config.toml
model = "encoder-decoder audio transcriber"
dataset = "two synthetic voices taking turns or overlapping, over music, noise or silence"
encoder_head_dim = 64
encoder_moe_every = 2
encoder_experts_per_token = 1
encoder_kernel_size = 15
decoder_positions = "rope"
weight_decay = 0.5
Rows from block 3 of the audio encoder of a small encoder-decoder audio transcriber, named by matrix and row number. Rows with one number within an expert belong to one neuron, the router's apart. Each number is 500 + 25 x the weight over its row's rms, rounded and kept within 0 to 999. All counts start at 0. Numbers have three digits each.
Before each expert's rows are labels from the 100 clips, of 14976, where the router gives the expert most weight on average: "peak on" is the class under the peak; "top examples" is what is common among them. Only what is clearly more common there than usual is listed. The data: two synthetic voices taking turns or overlapping, over music, noise or silence. In brackets: how many of the 100.
# router: router (encoder.blocks.3.mlp.router.weight, 64x160, trained with AdamW), inputs 0-159
# up: expert up (encoder.blocks.3.mlp.up, 64x160x160), inputs 0-159
# down: expert down (encoder.blocks.3.mlp.down, 64x160x160, transposed), outputs 0-159

# expert 55
peak on: deep voice (46); low voice (37)
top examples: clipping (65)
router.55:489465527482515519551547501506496486504494503497481515530488505507523462521491517469486532524485479492465456476546548469488516497506488479470488487481505478502536492522515492502512516436511546506528514464454518484498524518545552532545473476464498506516539483497503564524521527488497518554567543492497463527494475508486521473498491491512496529510487520495489478542517462536511518474529474463510497520475478462487500478500499507476478523498531456521475528518509474510492530521498526
up.0:504498493520520473453495469500514490478453531472535526481505484483463490444504494531508496455490533506492544491501476500466518500480473505540499501542500551556492565504512542484486449505475526514508544544500494471481500486491523469541455501509488470521454539525463515483502498502521551480473490543515494486501517502486498479495481459473469502504488489543509510490511522474489506520509491511524454502505471522559527475535499502479528477517476516496482510475515536471509515463488468
down.0:491540497511489521506477495499465512497509516521516493498453517503486461512481516497494561513430492505470472494544513539475475493524540462491540514512527472479519480495521502475490485510479521509531510498537494542501499509534569493483484470503476506520520470509491478486580475482522532511522526498517504503450450515529480528473529538521495495505478512509505494456501501459495500479501493485529491457484446464504498496463492499544480492492539501492485485525446488521519556530503494
up.1:500525497509524507448496485517504506496532496486500502512487508468470532494490519525522446502477522520511508541465466492513490491536457501535495497553487500478492477507499489546442541532500474512479510513519490527489444526463455503484500527523504500530497479497468502487492519499469492465473505460461529505517521509504513523516483448470485498507483454504540530472487540460508549514496529511450470492517543515523497480487544455509559480516516536500521471513529526456488500526515475
down.1:482562482521531475541493476471500494470503537453537506501471469447499489475468535461506550473493505479539493522482497500500556513511465509484528473513506517484470502465486487524550514479546501483508507494501483516489524520493493457477500505490479525503494515516542514511468544502524492440507513511500467492457517466516512508514531503515479524517527563508506538544479462456485466453496490488495531535518486508488504500496527497519477507470497531530499536465469523535502508531516501
up.2:483538506501480501451505530521512489523505519501532486497505519502530531497488504506495435510509537558549483509456473518494500516519509519532492511551468548521518502499512482504479494516472495481490510509527510516487455527491459479521522505538513479496472488503476432443521539491508506475496462473500527497458499513532460515479525487457483442489482472481493504444462493487491456555476507501482490489520514541495489521483462461530508478527460527477500513512522530473490501525501501
down.2:517484462522509492514477472540501468518500508537478486500500487525486521518502495517495516446512503543457536465560485476473530520490505545523485512509525514522531472504486559471539481451543499494486494513486498494531480488480503440496495501466477505550482485541469525524508466486505482454514453465510455476489509513517503505533480514498502482522484485510495498492519458467513500518553524493527498491459486478444520495454491463516542534508486507512514523528470551486516482519508504
up.3:527496474488500471461487452499492494523498538517511476538507496535484535480471529504531475474472521499548546542463518510505481508539464519529494490511505508471475501491487520506572497512496438526491515567482474510492554528488486470475513508523512509480483546521504505482456503518481493489491487467471469454472513487534494530467473531481478496479496482517525538477477504505517509482490512529497499486501565561518505516505510459493463498511480512506489452515511516483496473498544503
down.3:483528497520506514481491482475518471500480454509490508458459476464509516529515504516460538528508498514485509510498499495498479500500464499512505496485508518523456527541493516482510520492433488525504535502501540492481521493527468514461503492490537514471480499497501497503518469533496529573516483461512543490518554485526502492579487509460502450519505468474534490491488516491554542492506456474511478493502543537526452439483470508523504489495505474503535476516485490481511540520521504
up.4:502501500476474499479497530490482436556473478483472522464546534516527481496471512529467512474468521489467480500526519520460511451479517518478502491479477461510542494526479499468508472528531492553505530515487436515507498493509471525506503506499516501472487540494470490490504449468542507517523535550520529490523485501500500500529487498519521513514471487524492428489562513504465476488527465523519508455503483492528479500495461474486492530513515473529518520447516519495499492510507515
down.4:510533519480493527512498466500483504465480488519462473570509444515543480510505524494483524496477503474463525518489522536502538519491430492516507519508506487458512508502491467494509539495475508479441501477460447511476478476510471519484531438518494527507474468479508504507489522444502505515494449524526497574490489494521521487510510523480451504486532508470529509474472510477500472516479510485497512491508511544474521481491498503526468521470530516471480514503512518547532532513511522
up.5:527485494476465497477483470461495474457507482509501507487492495509493514484474473490479513509494512509522492480496494534497501481494524545503524538538492489515524582494459498452508484564479521538489480503478508452478479514519534499500539526517529493526479486512446462497521427520501516512455507558510515518507505534526487539540462481524529500536475443509475467466528524504520512506494492504479535485540486496513500496484494466503510498521497525495545507491513483474467448507488484
down.5:514500493526542516494501506494440500496455495487500440545522485510505500491467532493509518493479472550468500483529509547502483500446523503475502500541488496462532479519495479499470520468527448513479518486497524475507563468535484492513496484496497460495493515546525500468502545500520477509519524528498524519561498519496443489533513539482456481502519528509495527491528506461510473516540483480500493463493512525471487466521482472515517478509468495509487467456518486473487539531499536
up.6:506512531480491537498509479492484529496537456495487493466488530486507547549497453456547486526476524471469459497514506507498502522524482489451517507506460463474523524543534488504469501494494514520515488467484460476458494491481504541475503483498504497514483484482514534546514517492466520528529561509508480527541482480460481469473515506532512539474517473531479453505518505509456537485509500533493576494495480473505514468527522500505502488524530468507560493491492481524485505514494499
down.6:519518505515477481509489457512459470497461507505496473497515439540533476516533491459483507505464473500452532512484565518494528529489475526516520550492465512476511471521521492482533511483496512521517530510531504484488496497520495501496497437518529507516432504518517502549523510479550529503493494523476513500478490505499500446493518512515474514531534543483509491462467484523535460469508489506463465467482522483489507491507481493522471492487466499505543495448489510507497530517521565
up.7:524522514484526491473477498505483505542550504523527471487478492498517455548490485523485478533508514497514545528454507523508477435483490489507477504544471517474490524492485457517481477473471502470524483485514499533498503523492459481478547526516504486536473473471484511544498487525520509500483498495466496509514511477479493532531497515522505485506531511495500503486527512430480485537514549494515513542530563519492469483531522463533484486523504482420554498530526505526483496509502505
down.7:491533491518488538520503476475472488458473477557498486508456500527528552505567477520495527469483504509502505484512523494498548517504480477479508516533508481513507525532515509464497464472469526514476481437499504525477534474510543508493454450504496473516505517493513489514479495498488493501505473493504516488483497517463479484499499547511524518547506536489521549481478529483511474464483548556485489520445521497522509468525549461544497478512526496490491507481460536508465510529506499
up.8:473517518495542484509488483499522542505519477447504500492529486504452468527531507501526504540518487489520542495499533475474529503510489499488490537444498523506504477479489476535478513475529518476492482462497446491527493511478455489456505487485499477527501524512519517463506501505496516510453488438476469504476486478484567465470512474477470486481484516507500507530479498455519516512517550473535477539501509485503560506499511524541478479452514481479525492546470485523493523539534523
down.8:456454527534475524480461526490457530518478493490472482493536493533556469508547479435518505508473506510507483536494523520497538521496517491508498511491498523504494508546484552480521471526490496485505471471501503521479542494459480505485515465489493473543470489499536516477468490450508466514477492495445539487502497516477495490529503497509479493497515481455554482474472494460499532544550551490505498483533493489549483499498510474526521506489500514531484458524502494469493472498536482

# expert 52
peak on: two voices (97)
top examples: overlap (100); child-like voice (73); first voice: child-like voice (70); second voice: deep voice (53)
router.52:464502523517515497528494450485521487530508467485478530471479530505510518460527545489481488475518450470476508500478540491477515520544517529462467513478500529504480482508548494544473521464541467490526458489452475536479482488490456520498482477476478507468483515467517537525516527524492529467471484458490490522486486463521525468505479484471478487533504534504502485514505495484504539506507521509521482551473510529543513514490475476493513500477510519550531492546473508519521522533519456
up.0:507480520461530488546484515504523491492488521485497473483498478486463473494473528515460505448457484505462530489512493468517482475491519532486512515516483488512520526529507465504501496530499496492460489514480509489527515523523528493538560509482489521519488462493501510521515473457544490523509481522511533534497503505538523514516467539518504468553506468510506466450454541489474499532506486438501465485522499501562501535491464491492483476512477517571498512495519505506474459516559508
down.0:508511496489462482477527532487442489537514538509528494455525481465534497512496549491524497515486477554540525556529493486490516487513499487549473516501478512486525482545454549480467504468497502528443475542480517527534481505505504497568517534479467534489519496525519492493483487536526499503553488507501517490535566515494540491536496561474520499533497501477496518519472520503479504492499502505487492486504501500525489531492520522508486512523462449492485484510478495489522494506487519
up.1:462528507489456489480437506502493528510518481461517532509509516495499509466477544515538509509480508487522541495530503463494518518509500505508516481480486496531490483486504521506485562501549431530519493544452481526529489473469458486470540523547440479501515510492531502504508547484534525483502542499462508492527554509517509508534510473481469493484485505513512522469488477468477511487487520483468504503533488500477515530539509510506505495432486511500527454507472482474538486504510502
down.1:516526455461510456495528553480514497518508497487489547515505498507510492473476515537474505505530551488489517500497469477536536498489479480482537485534475497478513507508503533454520470551510532523479508462493496498494535509472501485507476505549514529469484511490491486450479497518489508535547523496497499519472490490476549521469462551501518494522480495492474494441513500484517459470536478528451477508520473496502516575549493509483482475488519489515534476533474463509491526495521489
up.2:487503492476507497493469553521518475501511510474520458488493494467532483472516511501494491513499482510466501497488500502505478484461508486510524512523511476487522516533477511490466444540438505504498533491480499512462488476521532520512555491503485509539491500523480494489501482490526462536546488504531483526489519488504496500515452562508497474519511502552539507467468540536468478506488495539480463505536523513526495524504450519527428545533484511515548473453469512541489520481518517
down.2:464537499522498546487499527511557483513513504499508527498488527497498462498488514535447463497451490469529474497473506523475499490489479515475546517530487482549489497515513436520541516498544493491546494520502540515508477483544538493564464547518497484514503489473510517481545533506521466470493495495517456468517490443467498500507509515504470504545460519509540503466504482510517510481481505469527511433498497472480503486496521507518510470522477485513497502466464494508490520477475498
up.3:510499479512581554526486524524498482491488512514522487503509486529443467501482504493531541515452541539554520478525504483492502485473502483504502496499519481492497497511484489497468503529529500497482514530516545525527497509548500510538481502503475481487495497500510493463485476497529472523487512493513510472503525503523487521535527469500477531504445477539506486494529457487498511509474523485418486473502459505466501489498518521510484538511519501463426536515520460454490522464519534
down.3:551488480492524544554501531493480470481491532489555497519494477510484456513515510469522591536494505480521523472441507485496459502488474503496532513512497476467480510500471554471490511479492487514522487510506528543509561528467493499506500539535489525516494513507522470516480492549513481515502542486502511478514494476509524494454542501559493470533487479541501509516492490493493536514472526532460497505486484487519517496491498530477497499473488486505528490504513456546516476499516535
up.4:509508528468501467519542474461542481488499482538488493520520505532445480450498534499522528528507511484457507512483497500483510493485489549493522531489474483523482503514502533528503522488495468467541492514527489493490506565491488510468529520472503500463481488479493507518493475572523515487447490491504503501498473484551543460507444511473507542488513534520503478495496513503517503494495479487516471513503474484554514503455517515486511486478473520556538523538519528520461466549495475
down.4:496519459494494472506471538474420531516459530496514470464508482469522452494496515468536476505515509561511516490521472490528544440499494475533482476499482518463514504531498520514494484493521470503469472513507538547527517483526495515518524546509456492479514507550494463495508465489499495535514534521505502485495529497501506491510508503498463509504535499502495543545477487538503454514488512529486477461491499499501429502496485524486497510491508512480558511467508471470536489520521510
up.5:499451502478522493529488503497499503491524508471512463518512470472493475530470516514504491529493503482469514493530498473515503491519474425503475484502492540463516493470537460494515522496543525484488451483461530491526494479551513489477539488481491471515552479517505561472493496500506482518464511487483499549492456483460512535498550428523473497450520525452493497505497487532486485502545530474512491505504477500514507528501526473471523502507539525510490465502492447486496504467521480
down.5:497488479483508523493538482471494486521484525519521502521524517521518516505493491516530534490478527477440457461520493499532519494500523516511525514531489468477491481491524481495488474533464513519517514500558486516504516492458482469463496504518520473483532489504507496527495497501512539491511531525455463497438441458467467497461507526474518462531526473481524498470519513508510476534480512533488554502499462516449502545509466541476512509488510497530564444498479516524504484519498536
up.6:523474506488495503510515484507511481497527504495514450494518469485425492470516547463536511535495520494495507503526505505522509487524533493459468551479513493487533457506543527506517543487538472471502515503481507503549492497516494516476521535518483476472492524486500497447498453490560531498493478495471510509528470473514536495498497495492493546501525538467484466483525545503463527489536505453518475524536463467485493481454525499489525469498535489520510552505506479492492458535480494
down.6:513508483516437495525492514464470498534491495509526524517529502519503507512480539504478512499520542484437488503510518494513495508476457529507487465543515447498547497507474485486489477492526525510526504549483503542540518499527484525500496495521482510470527493510487482493523484522485525463534542513506461528484492497507470473513509510494520467539461540449507530544542486487488440467487491493478532463493502523502514499479502558522514512456458500520517510521493490489499503465486576
up.7:499511488509468484493558485510484501551517508474529513468479530497514545491531504478505513508505468494474531538463527496503486502543582533472467524473508502465482506499503454529465485465508485499528464484519475509506501476493471503499483464547502506447484515513512494502544509495500519473492515472486498452491503463482503484433518449465481484537491533498474513505469577508511515480463514537529482510509520503485516492473503501509520469507473512524519504522494533483529501461535499
down.7:514495492472489533481493521494521533505487515498486487511511457558528448523532494523481522484467502499478497494480502498537472494443490516510507504467488511468484481523472450502511515532493533463497519540532492469529503499518543508523488489503524530494495550507511497530464455489513484513516505471506502455477480526488512484475476511531514464473541547527500525453501504489456488488481500537474529436501451466508477533504536499560546480492503482499535512484501541517487499497511551
up.8:518547506457501485558498512489506482512500488499512523496491490502470507474491508509451528489468452509476480501499530487494473486469518513477491466511531535514448482498524496515493463528526477499511511511533509502482498515556509520535518507543492445465478473492519495487512470493529483468507470489521509514489520477551501521552495531505510462557529484536493482468493493537475526503471504499500457492460484518531501477491477527528469515472494488576485491510432533528492481537528517
down.8:500496498478476497480492535493477489542480542530495493452524508453518460482468537460513511507453488549541510549512454469503501456500484491532480508491481529479530510540476524494494511502487476511436511520503521537549477509507484508588540533493455511496504511510493490497528467510550479518548482531520509491529552541506519523521510500504474482526470474490481531500475492524471490478490504522472484472503486462515480493484485500470490515510485477481494502485496466476522473504483500

# expert 53
peak on: high voice (43)
top examples: background: none (62)
router.53:467451463535466478505526521495491452524493514464494507477515556471528511485465527507473501482513457495472479483508500542451519503500503464474495529495501489491553520508495494461469514467516529521523477473466469524491497514517524481503518462441559537461485491526452492523500539494493522531528499506513455524525531524474516518506476507516502512529504534508545501514545470448474504484507469479515489516502489494508504542541503491483456505483464506534526506494470478512502527517489482
up.0:504507492541497537476488498457520516503526521536486521490455526535492464463500482512523489490491468528480517533507480488498487472513512529551524530511537489531504503535505510515512482548477464460488496494542514503505535532472489507498473539517487512503512440487478463518535524505490477470480476467411493470494488485541478477469490490475475517487480502495481497493486520535482568566495533471495509497512513477489537531479461515513524487512525492478470495529528524463522501490487503
down.0:492494515502541520520507489552521487486464486477513500490502470461513505494482455545505496515513513498518498535464505475484452514495530519502473512560486493484445506505468456513487500553508526532524426529520480515510512504543496506521504500502523549488446485480513515517515523502459445529507475522465567517460502486517445502469547495502512464547494503483489512508465512508541485490454472495537512531506524522514516499526486503501525527496481494498465493511505491487494460514501494
up.1:522511476499491486470473509507506476531545533485507549460447524484519481493522520500460487540476486516505485512506485535493532501491477511494549496470485473536498461514541505529485491491453501484464534530541503504533541472510479514502500513496533481505519468489481480537481508502474529469489473498524471480489497493476487509496468563511540488509510512514511514499482458466459553524492492453469515500509498501499439488515459508483520562518527476488487540508498522533503538441521501
down.1:513470481499518484532522507527494538474546527501514481513508487464454487522496485512512494493499569522554509500461504530471543481484517561503481480534503515500464512524514546469537477464498500537487497529455534500531461492512467483517528523495505466510501459487460477474487517492487481492508498522512495514474483525499529493506502464505517457500521463541516514498524483475468470495490506479511442493540495477530477488459460512503532485533547557508473511539471493505521506482491479
up.2:542533509477518549528493459490536525466514525529523525490485501488467465497486456523495520533468498510520491476494504432516473493473501474509513486494538472490459483481514492499533542562484473487478486511498500484524487515509493541507462504544455483532487537502502499449512538493504479510511488496485559477467493470549504511458511468475494485505530521491452467502477528542519514516483492470508514486491479491502522477496496540514538491513539481536459515447494507514519469523507480
down.2:497523487517502513510513495473492480517518521496521553558528546517540478509487520489494542478494488489480539531498517493485473460495467526484529482534519481507527473522488521506495498488481539448480483484465535540552521460537546497469464539520505513481464509500524502487516505503516443490516497496474514513530494505511507506499497474476473509502478483477463490463492457494503511491534531529543463473473485480451498422465506559498532482504488488511478481493508541494516521469493509
up.3:518537511478488517494504528498463520496522511498513460564493463504493481500502480466497496476523509500537540491519515522531524472536550468496493467492519529482497473528509529501502465476536525538459496524504497524492542470472551517495491491520539485462478529519503504514523470493474510481499511471522523478509505518501475474496536522536498457504515530479513481479519506504461513447520531490446519515484538521468460445471538493478456492447471490470497478452479496536506497484498476
down.3:464515487515532478506518498501479506500537523520511497528497505468470493525471534490507471463509549510450496528509501502464447488501524477490490512521500495508532484530524432515494517527466452498474469528509521523479480513534486502523494517565495462542504492533496507482534575534503469487513481496472538506459531517482508514462489510494507468482528517450488510496534508465511486519515484477541497506494485499493483508450526514513488450452443492501509482526493461489496521484531471
up.4:518502492546512525497497515500499529458517501503554492528474476510523527485508475508562503525461470540514524510478476498501489486516480508554526490519485531483474474523486500489487452531482493459466500453529509529531508485522471527525490540521497510537536492513500486489533443547524466474512460495484501473486535499517535511493487501494452490498475493473478501503467520563493515476536541512437519493502529509472498478482448503517532484466501487450488486495526504507531482506477481
down.4:535529497523492450468492486506530476497498487492515501494502490477543503455462504508489562473468563479485502482500502522529523510498491520497474473536474489495549478492481539528526524488512535529536502502450518546496509516431466486506483497473516491469454535452532511526513550508518492512506506485467497542462473521481495531469464506516515483508484505518519487516481558493505479443498505488482519538455525504516490511507514527507532477504483514473491484475511488541534470506507521
up.5:475515534509484511531528528534452475516508533448472503484518487520503524518530494521505492488513498481471482479536483481496491542547535484477464489488494537428492504475453489463480525467552527489498517459482471485477501519485525485510510442499514510524474553514509524494525475464517486526569494500501528501526503468487494506486544514510477493511507509466510470516492499529481478480463474497468506471480529491540466507508539476482517456500493512503503475516491449525525531531471507
down.5:491489509519521465559468529490505489465515495490477498484503500508506459544484528521517546521516476465512460530515516496539495503486528497491513478503548522533484509499507489488513536503476513504520528479496509507514499540488480500555478487496498447500494520509454545527522489475515499524514507445481500482524493486478500530504494501455518522468518489463527474440452487487460484539503516452509512449488491444479500465478495540476468487484517451481500504461505482565502462501505481
up.6:514506558510492498509498501487488480466469476543564448509515484516478542550469511498524511521487535507526497484513510476508440486491475475495481482539478481482501499441505496440483503510458535528466471499476510514549485513502484526496505518527530489547507513521497484511469473507477455531497510515517517550532507530490500551503508487522494523498498506491478518491506504483515473497553500511505538531482466488471530502529527481505522471504534560474485520502498448482453470498508489
down.6:486515499527494469527506504528465503455502473524516478477478517471474531518420500491505494505457486497495493564483530520492448491481547510514510492469543531513513477521480505499475484504503453479494501452536442578495497475484468475485548514518492477477539529521488527479514507476506515464519554478485480502529485460468517498516530472499502517526504522474484521476504527509454501485533498483542488530526512467480498495495509479503454540525515472487516500474490494491507486509506483
up.7:480489500494522513479509505546507521539535525494479494504492507501521514493532506495473498499483447520466526483487508542498523497536509474534511493511451506490519510551495452509476514455492528491462471473501478540534526481520465510464495470475504529500538487488517515539501536494458489475446480446500440504457503500482537454468494529483514472472487537512509555530527460456491509522501499481502488482452522496493502523503498507488472492494505481523491506518525499540527572514498486
down.7:498498476494496516558500475520525542461482546508533506491500480468452514540495512482499492530511519535503511511491514493470520458448540580499464495516476530502494530556520482521479499505488491489463471539491510513488466524510465529484465465484506486518494464501491482515521513491442500480522495510506491521481498479492515518493502491474537509511497497498510519479509495505501562514520480459531468577493474497479494491491535525485517454505491445551476489491550490509528503482499481
up.8:511473515476504536474534517505483536551539492525443481493507520506538490535493531479516523505488487496515492480508492511502517495505523459471527475468501441476507503508491493484460510446482506465485489451489453514527491523477496495454482497446542530494518506464528468542466531509471514472461484483492484497493471470488516459467528521475474508489535505538521501505521513479500533523498465528487448484462520482488497506514534480508475474504498509502490530509531488538539558507511459
down.8:467511486516532503552484463550536513477500525499514518500453489487434505534488516489506522513485492519514486528482490501491517460443539564490496497506498539506483529523517485567504490488451458517525501532485532512475487536504471515510459510474522493530497464527496500530512527507484523493556473495519477486486490482480519530485503506457531499474488471479493485481496495516475535542540527518534479555465492533499493516480514525518476455489505502535521503530508468505534500502502471

# expert 62
peak on: child-like voice (31)
top examples: background: none (61)
router.62:531481477455461458488508491493492477549454496479502473514496489516558462462501531497521489477517471526473493526483497460488486524524540504526495492548459493500514504507466481527469499485477474496519498511526499496559507505492478499509517483464473498462488529471488472502509526512502519541510529482489470495496516514518488526549487510480466474529541532527533527520494522487517465472481463487494465524552537520552495536462505482531464489483489533506515436498481505486507476542501470
up.0:511515458544512488501464510482487534501519449470490510478526520487501485507477529526536490524531520480498470449502487490482521515532471476438515512468498524490516439542516492512530536473534486541482495467456439502470508512505453479484499482506488521516542505486501524501501505515489562518494494511492504497497496487488481479470539473525490524483502476535506485504506488489489527475453532461472508470482490466482470504545500489484472513495534468509528481523535472552495560476503522
down.0:491473503522474514495496487468531523493505472471503486493493509531464475521474480512565519498476504494498487511521506516526515479483528483492504518489561542499478552471504507540521520522453516481493502513479490463479454527465505519522538558505483531509465492508496467549525562508524544502522496539490465457462552494508516512518497481488493460502533533488460506527511488523515460467473492547509512477497517476489490510482488532547520491504485517494530509521481502551497478481458527
up.1:472474466494512512547491516502515516548487532531510469492528467493484442485454496497454479518459496504482464490538540548484455497475513549462512516495493512508525468501487504506522496492479504507502518506515521539528453469501496532527485542470476505479505429450475510488496488489527491499487511536538532506505515501522534496516478505520474487494530521498492513438465507489507520452548532459516499491483486521495437487511463478456519490508499454503499499511512506480527505493519492
down.1:506520518525483468497496499527491465524478481490529508487497518491515533492511469507504544470494528525450539510537514448501468481467522494516469490512508513445463526510497528519479488492495474523499518490488492549534464505506531460528509463498498493560473513520466495468505508457451479498525522504483493528493471537456524486539489547471547445494495479502504493496485489538550483480521491530509514485498508506455511513498498492473504503438499493453450444489512500503465525497509513
up.2:460478534511529503532489515475528539499502492467485520515509475523480488522494504490505485503475496463565476505526542504540476520495459491472499454470528534464470490459503505465511568480505523518445516459506486489455483476541501486497472483516502472472498502483506523460500509480455511494545508504518513519484486556496519506479562465501549489513515497505507488493509472542501514534503474467458514477473502495519522469487511499508498467519539464499469549497536486485502510519517466
down.2:511497508507475517503542473502546520513514482467490494542479528495518564472534491480497474474450497501457456522509528507552521460520455470517478510479523487481475450490483522539519516508463512460517534480506493468499502548487539434515500503492532493504509505523522473475522545470504481505471495532496491500498520466516491473493475477498487525490493509471538486528458514499463475468470473521505509486491483522523494486500506489538522490509483534549534476485488534494473533519526552
up.3:513518516532568514497477519513529509448477505518507512523504465529477529542504448482522525546472516485544487468523527526523466484500463493472526480488505489514447503459531493469535513505476527502462524471493474512472483470530532517512480510505509490536519480542511517462508455493477476466510495474508530466515496516490487465493526469540507498491476477470451481501520500506491489539502529497528524475453490472471502485524487522478536537518545528495516502484489525533507534475465491
down.3:473515498482533465495497520505486481476489498489519543517568498532503479506489507490501496483493534487526538531508477462518511536488480480522494509466478498536517539514469488524500505490451502480507499554518481478505517494525542525534491471502543502465520531483526469471530464475476494475500487531519538531465507511526501490493512535512509496545493502569530484493532502521462487474483537520494480503499535527495550486489458523504508485490518489515524508455515557543493475570519531
up.4:526517473531536518491493524509487525503505496513489515523527466508493518528494469476496475534495514485545511492542529504540520480468506469487522490473522491460474506483503499461497497529452537489482520467516529515499504491494508486514494501531558494534526493497504530462471497484477449498471473540471513455484505518473435478475518498521527519456478464490481481470473474496479531543519512525514499473505479514441477481534507517478493481537524481479450540473521473525509540472518555
down.4:460542557491512516499463476509474545484482531525500526490480477536515551517468512460460511484514483471507524496529517490503422501509509530495503501524479588506488511491520441537501509487511507532464516491529476487520481491507491512472513494496481501502479473501507491530490520511478530527527481472514485495461515504512513511528552480530511473472538522529482496477518504480496464492487525480494501555492489526465536486514502476530474485499468532506507491454488488464493474520515563
up.5:444492484477511479485511502507487541531523493495487490479544502518495522485474506566477475502514505530518542515484572490535479491476510517548509499479509554455508494448514467485475470516467487461517468513540501501487475490541496490480500513491503517529459510448533531520486446521543493454507473496490538506461513485501533486474496489495536467502497518509487458522460496504476485549494533514499453508501461523495492522516493498472502500503490512513495514538526518504490538520533535
down.5:472496561493496492470490518507487537510478520551531442463532488536511505510515544464528497507466477503502527481525494498489546510489524474495509481480508553482483481494464507583464511473491483512474505508511506533507545488495465491509493514515523530500478499490512493466474519495541500467478516474531450491450525537493493482491519519489502480519518475509452511471487435506515467495471533517540483518487501510492479497518489493513488473482474532454545497498482512519517530505535545
up.6:496456502463466482496467455524520500482527504503511451542524484512502490475478530511467493508501546523512508457492493492495506484459484455499469526494502523537488498518535509495500428527454496459517488490524541492515528517482513504526490473487468464504485516499471484470465504527494464491461526465480485512494468493477550512461528498514489496518522464518486448458483553468484499501492505494483476520477472512491522512515525486492507488505547480463472536502561499510502497495561539
down.6:545492505470541490480476479533488537497450494516534506485536473455496503470504533476498510502551481530485525545480511477528493548504512534489519488450536530489538513503461535528533535491523505496490560487464511486527523518520499537516521446479504501451530506515489490495513508521517492521520545507505468529473563486511485520468458496496505472505504488490480514504451437501473499473486493475524488534490509514501518489475505499520497479480539523508493517562482525500485484479490505
up.7:494505512477502490528532485505530497478483504433503538453444523475525467487458536548482506492473498497499478554483524499486462510487511512469489526505522507483522478522492480501498541491506506506511501466501550464512566531491511519536484516464498509506501454488484527484463511466514522564494480457542473509479507522524534506492500526504482547507493496545499514455514518503515457476505474473490434519499513515521491504450498475500535523507504483510460488508489534468518491528506500
down.7:511476489513526514475529474512462518489497515469491485545498481489514490545512509487544553503492524488476503526519486514475510522491521503523535496537508493494531518477488524493491530470490484497530513471501498533545527521465527468478509438474483460503524467485509504465532460517523534515510509501497503528478532544490490530512505498516496529451478484569496460478509481515492475521536519520508498487478473496438500450519478522474497466480554485478505471485528450479525553529478515
up.8:492479478484473490443505517501500486502498490550475499497495511514506483500533469499475515511472532505486508514511511476497526467498493471464501485479536517498448532498483504444511483519519476506498539471533514475482568482522604469470500493488518520522485472479497504529472452528492441495470491564493483531509532516503526501493519541541509492516516498500512474441547530502486501505494488484516533481510511510504501543546533491505478541500519494502464482512504494497511476500484542
down.8:547523497468508495510532531547534470539506522478531487496480500471521509491495523479429497510498482485475499547517524489501498519457542505517485524507517530468530490482449498501483539477447469514487480491500476524499502512472476513518481441501475500477514534533528497510456509483506513485498507525508515501508525499509450492468524480511478505534464493486514457498432470527508482475494510544506527495450486500430522493509487485502491518461486569494517514461487502517526501501524497